python train.py --model="image classifier" --dataset="simulated grey scan slices of phantoms with and without marks" --train_examples=61250 --image_size=64 --crop_scale_min=1 --horizontal_flip=false --rotation_deg=10 --targets=["part", "finding", "side"] --num_classes=[4, 6, 2] --arch="densenet" --norm="batchnorm" --hidden_act="relu" --depths=[8, 15, 8] --kernel_size=3 --stem="deep" --growth_rate=24 --loss="cross_entropy" --init="trunc_normal_002" --optimizer="muon" --muon_scale="original" --learning_rate=0.012 --momentum=0.95 --nesterov=true --orthogonalizer="newton_schulz_5" --adamw_lr_other_params=0.00071 --max_steps=6700 --batch_size=384 --epochs=42.0 --lr_schedule="wsd_sqrt" --decay_fraction=0.2 --final_lr_fraction=0.1 --warmup_steps=330 --weight_decay=0.04 --adamw_weight_decay_other_params=0
Rows from block 5 of a small image classifier, named by matrix and row number. Rows with one number belong to one channel. Each number is 128 + 24 x the weight over its row's rms, rounded and kept within 0 to 255. All counts start at 0. After the name is the row's rms in percent of the matrix's.
After each channel's rows are labels from the 100 images, of 14848, where the channel reaches its highest value: "responds to" is what is common among them. Only what is clearly more common there than usual is listed. The data: simulated grey scan slices of phantoms with and without marks. In brackets: how many of the 100, against the usual share in percent.
# conv1: bottleneck pointwise conv (model.blocks.5.conv1.weight, 96x168x1x1), inputs 0-167
# conv2: growth 3x3 conv (model.blocks.5.conv2.weight, 24x96x3x3, transposed), outputs 0-23, a 3x3 kernel for each

conv1.31 100 [135 130 123 113 135 126 126 143 142 121 126 150 137 125 138 150 115  86 165 114 161 151  80 104 149 155 176 117 146 116 115 137 130 151 117 176 126 115 137 145 156 143 146 105 103 121 121 117 177 117 100 157 150 104 123 117 129 155  71 131 139 117 127 118 163 146 129 137  94 138 129  93  74 153 143 144 128 166 133 166  96 114 163 145 132 130 136  98 161 175 104 122 110  97 126 152 160 184 141 164 122 103 110 138 118 114 155 150 143 132 107  96  95 144 106  82 125  84 130 146 173 103 102 111 149 108 128 172 117 118 187  84 129 133 125 116 113  88 129 119 131  96 109 145  93 143 116 153 118 127 101 145 131  97 132  96 121  92 170 151 140 147  73 124 137 103 122  96]
conv2.31 110 [125 119 161 155 173 223 122 133 139 108 110 142 117 132 156 127 146 147 125 127 166 101  97 147 135  97 103 126 104 112 134 106 107 163 167 141 150 132 103 117 118 112 121 125 112 146 131  65 142 127  92 110  96 106 165 159 125 172 142  99 149 140 144 108 145 154 140 128 110 140 100  96 149 117 122 121 115 136 130 149 129 109 102  96 128 127 106 132 113  88 156 126 152 137 131 154 146 146 127 146 151 140 148 123  99 188 126  91 176 174 166 151 158 175 125 136 153 134 131 126 109 125 153 105 110 122 101  92 117 138 108 126 200 181 153 107 133 164 108 137 153 139 142 116  83 127 154 106 124 141 129 128 155 149 168 131 125 157 129 107 114 128 160 175 150 131 119 114 107 130 134 116  98 115 137 114  94 164 152 118 113 134 127 135 135 129  86 112 134 114 110  96 125 112 108 143 129 125  94 122 189  75  99 150  75 114 158 116 107 118 132 147 144 131 153 128]
responds to: belly (93 vs 25.4)

conv1.41 101 [132 116 124 131 168 149 164  78 104 133 167 150 114 118 135 141 141 119 101 106 141 155  81 129 158 140 129 104 134 127 150 111 139 108 119 125 124 124  98 101 114  86 183 120 100 109 112 185 162 121 144  99 107 140 154 156  82 132 106 107  96 127 131 137 111 166 160 128  96 128 117 128  81 114 123 120 134 140 147 156 133  71 137 119 122 147 172 132 151 149 128 118 151 127 102 137 107 149 147 141  90 150 140 143 130  98 182 140 176 132  72 150 134 136 100 106  87  82 167 124  89 107 118 107 148 147 131 132 170 138 133 143 110 115 125 144 105 132 150 154 118 153 116 114 202 166  95 141 170 109 125 115 140 133 111 136 154 135 105 113 154 133 105 135 118 134 133  99]
conv2.41 085 [158 181 184 103 119 127 127 121 118 154 128 115 109 104 102 116 119 127  95 112 116 160 136 170 174 166 157 149 151 155 152 146 162 128 118 121 161 151 124 137 137 128 135 114  93 134 165  98 137 123  99 138 138 136 132 128 135 165 142 147 183 136 149  99 149 125 117 117  70 117 102 109 163 120 135 155 116 155 157 126 122 120 110 113 134 114 116 155 117 138 172 154 136 145 133 126 180 125 115  99 127 133 147 145 174 163 147 141 155 147 124 118 110 121 112 113  81 111 117 169  99 117 143 130  94 102 117 119 113 136 108 118 146 119 135 122 151 160  96 132 177  91 115 137 121 172 170 121 124 134 110 136 109 174 158 138 116 120 119  78 113 141 125 102  85 140 142 144 195 172 161 122 145 115 137 124 109 169 161 120 106 144 113 119 184 144 110 149 156 109 116  86 143 135 112 141 112  98 108 148 174 133 138 166 130 148 126 151 118 148 137 135 139 151 197 169]
responds to: chest (97 vs 24.9)

conv1.40 091 [159  79 121 138 122  83 165 133 110 162 158  85 120 119  84 144 106 117 184 136  87 150 152 156 149 110 116 123 110 111  73 129 123 175 140 136 129 135  84 122 124  99 124 169 101  96 131 142 159 130 132 130 109 122 119 129 140 146 138 137 140 126 115 115 121 148 129 128 116 151 125 123 113 137 117 171 109 141 127  83 142 124 132 146  83  95 131 105 130  91 142 177 107 154 136 134 149 171 158 118 135 150 168 146 109 153 138 135 107 118 187 106 121 105 175 112 115 116 113 138 130 120 114 170 105 139 152  93 111 117 158 124 142 101 152  96 105 124 100  98 165 115 109 161 145 158  99 112 140 143  99 146 112 128 131 143 146 149 190 115 114  76 127  88 129 160 111  99]
conv2.40 122 [110 122 106 103 124 132 104 131 155 155  98 119 137 109 134 123 117 143 150 108 112 131 155 182 131 173 180 146 145 140 163 145 126 156 119  98  86 129 167  97 115 135 144 130 101 131 119  99 158 138 116 155 127 122 101  94 104 107 122 136 126 124 138 128 127 143 160 131 106 175 156 110 103 135 156 120 141 156  97 133 130 172 139 116 121 115 108 133 122 112 125 146 127 101 131 149 104 138 134  93  86 102 101 127 134  65 135 150 115  99 109 113 107 127 126 111 128 140 171 184 143 142 154 109  94 107 136 117  88 127 107 103 111 103 122 126 138 110 131 143 138 114 120 133 112 135 157 109 118 122  82  91 107 163 156 110 163 148 113 168 112 103 161 139 105 133 136 121 116 143 148  74 106 159 106 111 171 146 134 171 134 119  85 167 140  90 183 179 126 110 118 120 132 127 126 143 141 112 147 154 202 115 142 163  99 113 103 112  73  85 151 117 110 179 162 143]
responds to: belly (94 vs 25.4)

conv1.65 097 [ 72  65 102 134 145 200 129 138 113  95 126 112 110 154 104 117 112 156 126 100 128 116 106 115 127 120 116 127 111  79 170 169 139 130 132 128  88 116 123 156 152 157 133 142 118 127  97 106 139 136 134 130 112 116 109 100 122 131  87 143 123 142 125 126 102 156 177 109 148 117 111 115 128 123 114  89 116 136 122 185 132 115  97 130 147 150 109 146 168 135 137 130 163  71 121 159 127 114 146 147 151  96 104 139 107 125 130 105 108 115 154 152 114 129 101 148  97 107 140 138 125 133 160 105  99 133  95 134 106 140 111 187 130  78 115 115 140 137 157 132 136 108 105 134 183 141 145 147 153 126 157  95 147 132 122  93 147 103 111 116 120 209 164 102 117 151 124 147]
conv2.65 094 [159 149 139 149 148 139 130 118  76 151 134 132 159 122 122 156  97  97 118 114 101 140 116 125 192 137 118 125 143 147 152 129 151 157 138 154 147 128  94 130 117 109 116  79  73 128 159 131 137 165 138 146 154 130 162 143 128 169 131 124 178 172 150  94 121 142  91  96 144 128 120 143 139 137 123 127 116 162 125 105 132 111 118 108 134 103 126 151 117 148 108 143 183 113 131 157 111 102 120 140 122 117 118 115 155 181 137 162 130 127 142 133 120 112 111  90 105 108 104 139  91 124 163  91  88 119 128 117 148 147 131 138 132 103  87 116 123 129 146 138 156 120 130 150 120 177 174 108 111 167 112 104 168 127 111 115 122 108 117 122 132 184 117 110 128 109 122 126 122 108 111 152 149 117 145 182 101 129 159 108 118 127 124 125 161 137 119 187 180 104 100  81  98  99 100 121 114 118 144 175 160 154 177 172 153 153 186 129 147 121 144 135 132 161 160 149]
responds to: chest (90 vs 24.9)

conv1.29 106 [112 135 124 111 102 130  75 145 143 142 144  98  84 120 115 130 161 135 119  79 109 136 116  38 159 114 105 160 141 102 129 150 141 117 169 142 118 108 147  77 141 109 115 119 110 180 170 111 154  97 119 122 103 136  94 131 139 174 120  92 106  95  99 109 107 148 142 121 130 141 107 147 112 127 109 109  95  92 142 123 162 167 124 113 146 152 180 138 122  94 141 148 144 123 126 116 117 131 129 123 138 112 111  91 162 110 119 134 118  81 148 112 107 146 114 157 114 167 120 141 120 108 102 131 133 135 111 111 102 147 150 117 121 146 151 166 139 130 136 121 127  93 123 153 143 112 135 140 103 122 131 126 127 194 109 102 111 126 157 146 164 110 141  64 108 187 123 121]
conv2.29 090 [111  88 108  90 112 119 134 130 137 106 163 148 116 183 159 148 193 183 136 115  78 194 145  93 159 157 126  73 107 109  90 113  73  87 112 114  94  93 107 121 115 100 141 133  97  86  86 148  86 104 153 122 121 139 106 125  96 106  96  95 115 108 132 111 141 117 132 109 134 125 147 151 116 119 170 137 100 116 144 117 151 126 100 103 119  84 113 127 103 119  62 104 133  84 114 128 113 132 108 136 120  83 127 139 135 123 128 158 101 119 148 103 131 154 116 113 142 147 161 119 125  84  99 116 117  99 154 150  76 135 123 102 127 129 151 125 102 139 125  81 101 114 109 113 168 112 126 123 139 132  90 116 120 138 159 113 128 107 146 114 127 144  74 107 117 116 110 108 140 117 125 112 131 116 124 140 112 127 121 108 147 123 118 155 111 120 129 113 124 163 119 135 145 108 135 107  87 148 165 158 132 145 158 135  99 102 126 113 118 119 114 129 130 127  80  75]
responds to: chest (89 vs 24.9); several spots (83 vs 17.4)

conv1.32 101 [141  95 153 172  93 153 116 151 136 106 135  93 143 163 150 139 186 112 107 131 101 116  62  87 113 189 164 129 132 119 108 140 154 114 147 119  72 109 183 129 108 114 124  78 108 114 119 109 102 122 129 104 142 130 116 118 128 103 114 160 136 105 152  96 138 115 102 121 126 127 165  99 138 181 129 106 122 143  92 123 106 115 128 162 150 117 112 111 134 125 130 124 129 109 124 158 106 149 106 143 123 100 110 135 113 133  87 134 152 123 114 136 111 153 121 123 128 112 113 139 144  92 163 176 153 115 124  82 151 128 139  95 103 123 137 175 115  88 154 165 132 105 163 116  85 110 116 116 102 148 123 119 126 108 151 146 124 122 134  90 159 124  87 116 125 124 109 193]
conv2.32 094 [148 151 162 125 177 191 104 125 128 130 141 138 129 121 153 126 112 142 155 126 115 106 135 124  91 137 145 135 124 126 138 149 132 154 166 179 139 147 123 107 150 142 106 156 196 165 155 144 159 121 144 130 129  88 189 169 140 193 138  95 174 122  86 134 120 135 128 140 132 172 149 134 105 129 132 108 138 148 132 129 139 110 136 139 121 130 122 148 149 120 130 108 121 126 128 135  90 111 154 165 144 163 152 128 130 134 132 117 106 103 141 123  85 114  89  98 134  81 121 148  46  96 142 102 120 148  99  92  78  70 101 139  84 138 154  84  77  97 114 118 133 147 173 162 119 146 136 148 171 141 156 160 136 108 130  97 113 136 110 151 126  55 122 125 128 136 106  90 148 109 141 121 119 121 137 113 127 140 105 145 134 114 140 128 116 120  98 136 114 120 110 116 115 107  99 111 127 112 126 125 107 120 114 113 163 152 147 116 125 137 129 147 155 156 131 145]
responds to: belly (77 vs 25.4)

conv1.70 105 [118 136 118 132  82 153 139  71 147 115 112 106  99 124  92 131 110 156  79 148 112 142 121 155 155  94 164 111  93 130 115 185 125  99 158 104 160 104 139 103 120 131 159 120 151  93 119 162 131  79 118 168 167 120 110 122 152 135 127 121 173 122  86 108 131 152 137 142 142 157 140 145 114  95 158 145 120 136 146 137 100 143 146 136 132 110  97 139 148  69 162 128 121 116 138 124 138 139  84 171 159 138 121 100 101  86 143 123 100 113 129 131 125 165 161  96 137 145 157  95 103 143  99 168  74 121 106  88 148 145 119 127 141 120 133 121 140 137 101 136 114  90 116 138 127 128 123 121 124 151 125 133 166 152 114 122 139 116  95  91 161 147 110 119 145  83 180 140]
conv2.70 104 [119 124 116 142 136 116 184 144  93 118 118 174 132 130 157 149 143 178 122 177 161  84 142 114  93  95 101  98 149 174 103 129 180 120 141 188 123 119 117 152 148 151 163 193 208 109 101 119  89 128 107  99 161 127 165 151 138 143 159 152 165 163 145 122 126 113 131 130 121 126 111 120 152 144 110 149 140 110 169 131 105 134 144 170 162 177 171 145 184 153 141 129 143 126 100 111 129 102 123 128 129 138 140 117 103 155 116 119 113 109 125 141 119 117 167 160 150 118  88  97 146 114  93 195 161 152 144 108 104 110 116 118 116 105 103 114 101 107 139 119 106 134 114 122 135 136 126 100 141 149  96 126 179 134 135 132 113 126 154  97 127 130 135 143 161 125 123 148 115 135 135 124 100 138 118  84 128 108  90 106 162 137 144 134 133 131 103 131 129 122 149 148 132 147 140 126 144 146 149 154 155 155 149 143 146 142 117 184 159 138 144 137 132 139 112 124]
responds to: chest (100 vs 24.9)

conv1.16 099 [ 86 110 119 163 128 110 146 144  99  96 141 167 112 114 165 109 120 144 112  84 144 126 128 145  76 164 135 127 109 100 111 134 156 140  96 104 139 144 109 138 129 126  90  83 162 116 150 140 138 159 157  97 138 127 133 130 164 106 127  95 115 113 105  96 119 107 148 126 158 116 129  95 136 169  93 156  80 160 130 140 139  86 144 136 133 138 116 117 135 116 120 127  82 124 131 114 146 110 160 148  98 117 129 137 125 129 120 140 157 126 143 104 100 107 127 136 115 199 152 100 120 126 138 118 100 129  99 107 159 156 146 110 122 190 160  87 122 125  92 136 106  96 144 146 148 167 113 160 179  83 118 144  99 181  69 145 163 135  89 143 120 126 128 130 110 130 127 130]
conv2.16 106 [115 116 146 113 122 114 120 140 157 113 128 134 107 127 145 109 140 146 135  92  71 146 118 145 146 127 144 108  73 171  97  90 164 117 109 119 111  99 122 123 132 108 115 126 106 112 142 124 119 128 120 123 138 153 136 163 127 118 135 124  94 103 131 128 118 157 117 105  95 155 152 129 126 110 135 131 113 110 165 119 112 130 124 145 120 111 146 152 131 135 144 129 161 113 109 162 119 133 157 112 142 145  83 136 119 116 139 109 151 148 105 120 141 139 123 101 121 121 179 147 129 147 139  93 109  86 120 109 106 130 111 101 148 140 139 126 171 171 141 166 151 140 143 128 158 160 152 109 122 102  95  97  87 144 162  88 151 172 123 116 107 142 106  63  62  89 129 121 142 195 158 113 125 168  80  91 154 126 105 126 175 121  88 205 156  71 156 141 115 129 124 110 167 131  94 145 123 109 105 144 142  93 139 154 105 120 110  93 118 140  99 109  85 119 146 130]
responds to: chest (68 vs 24.9)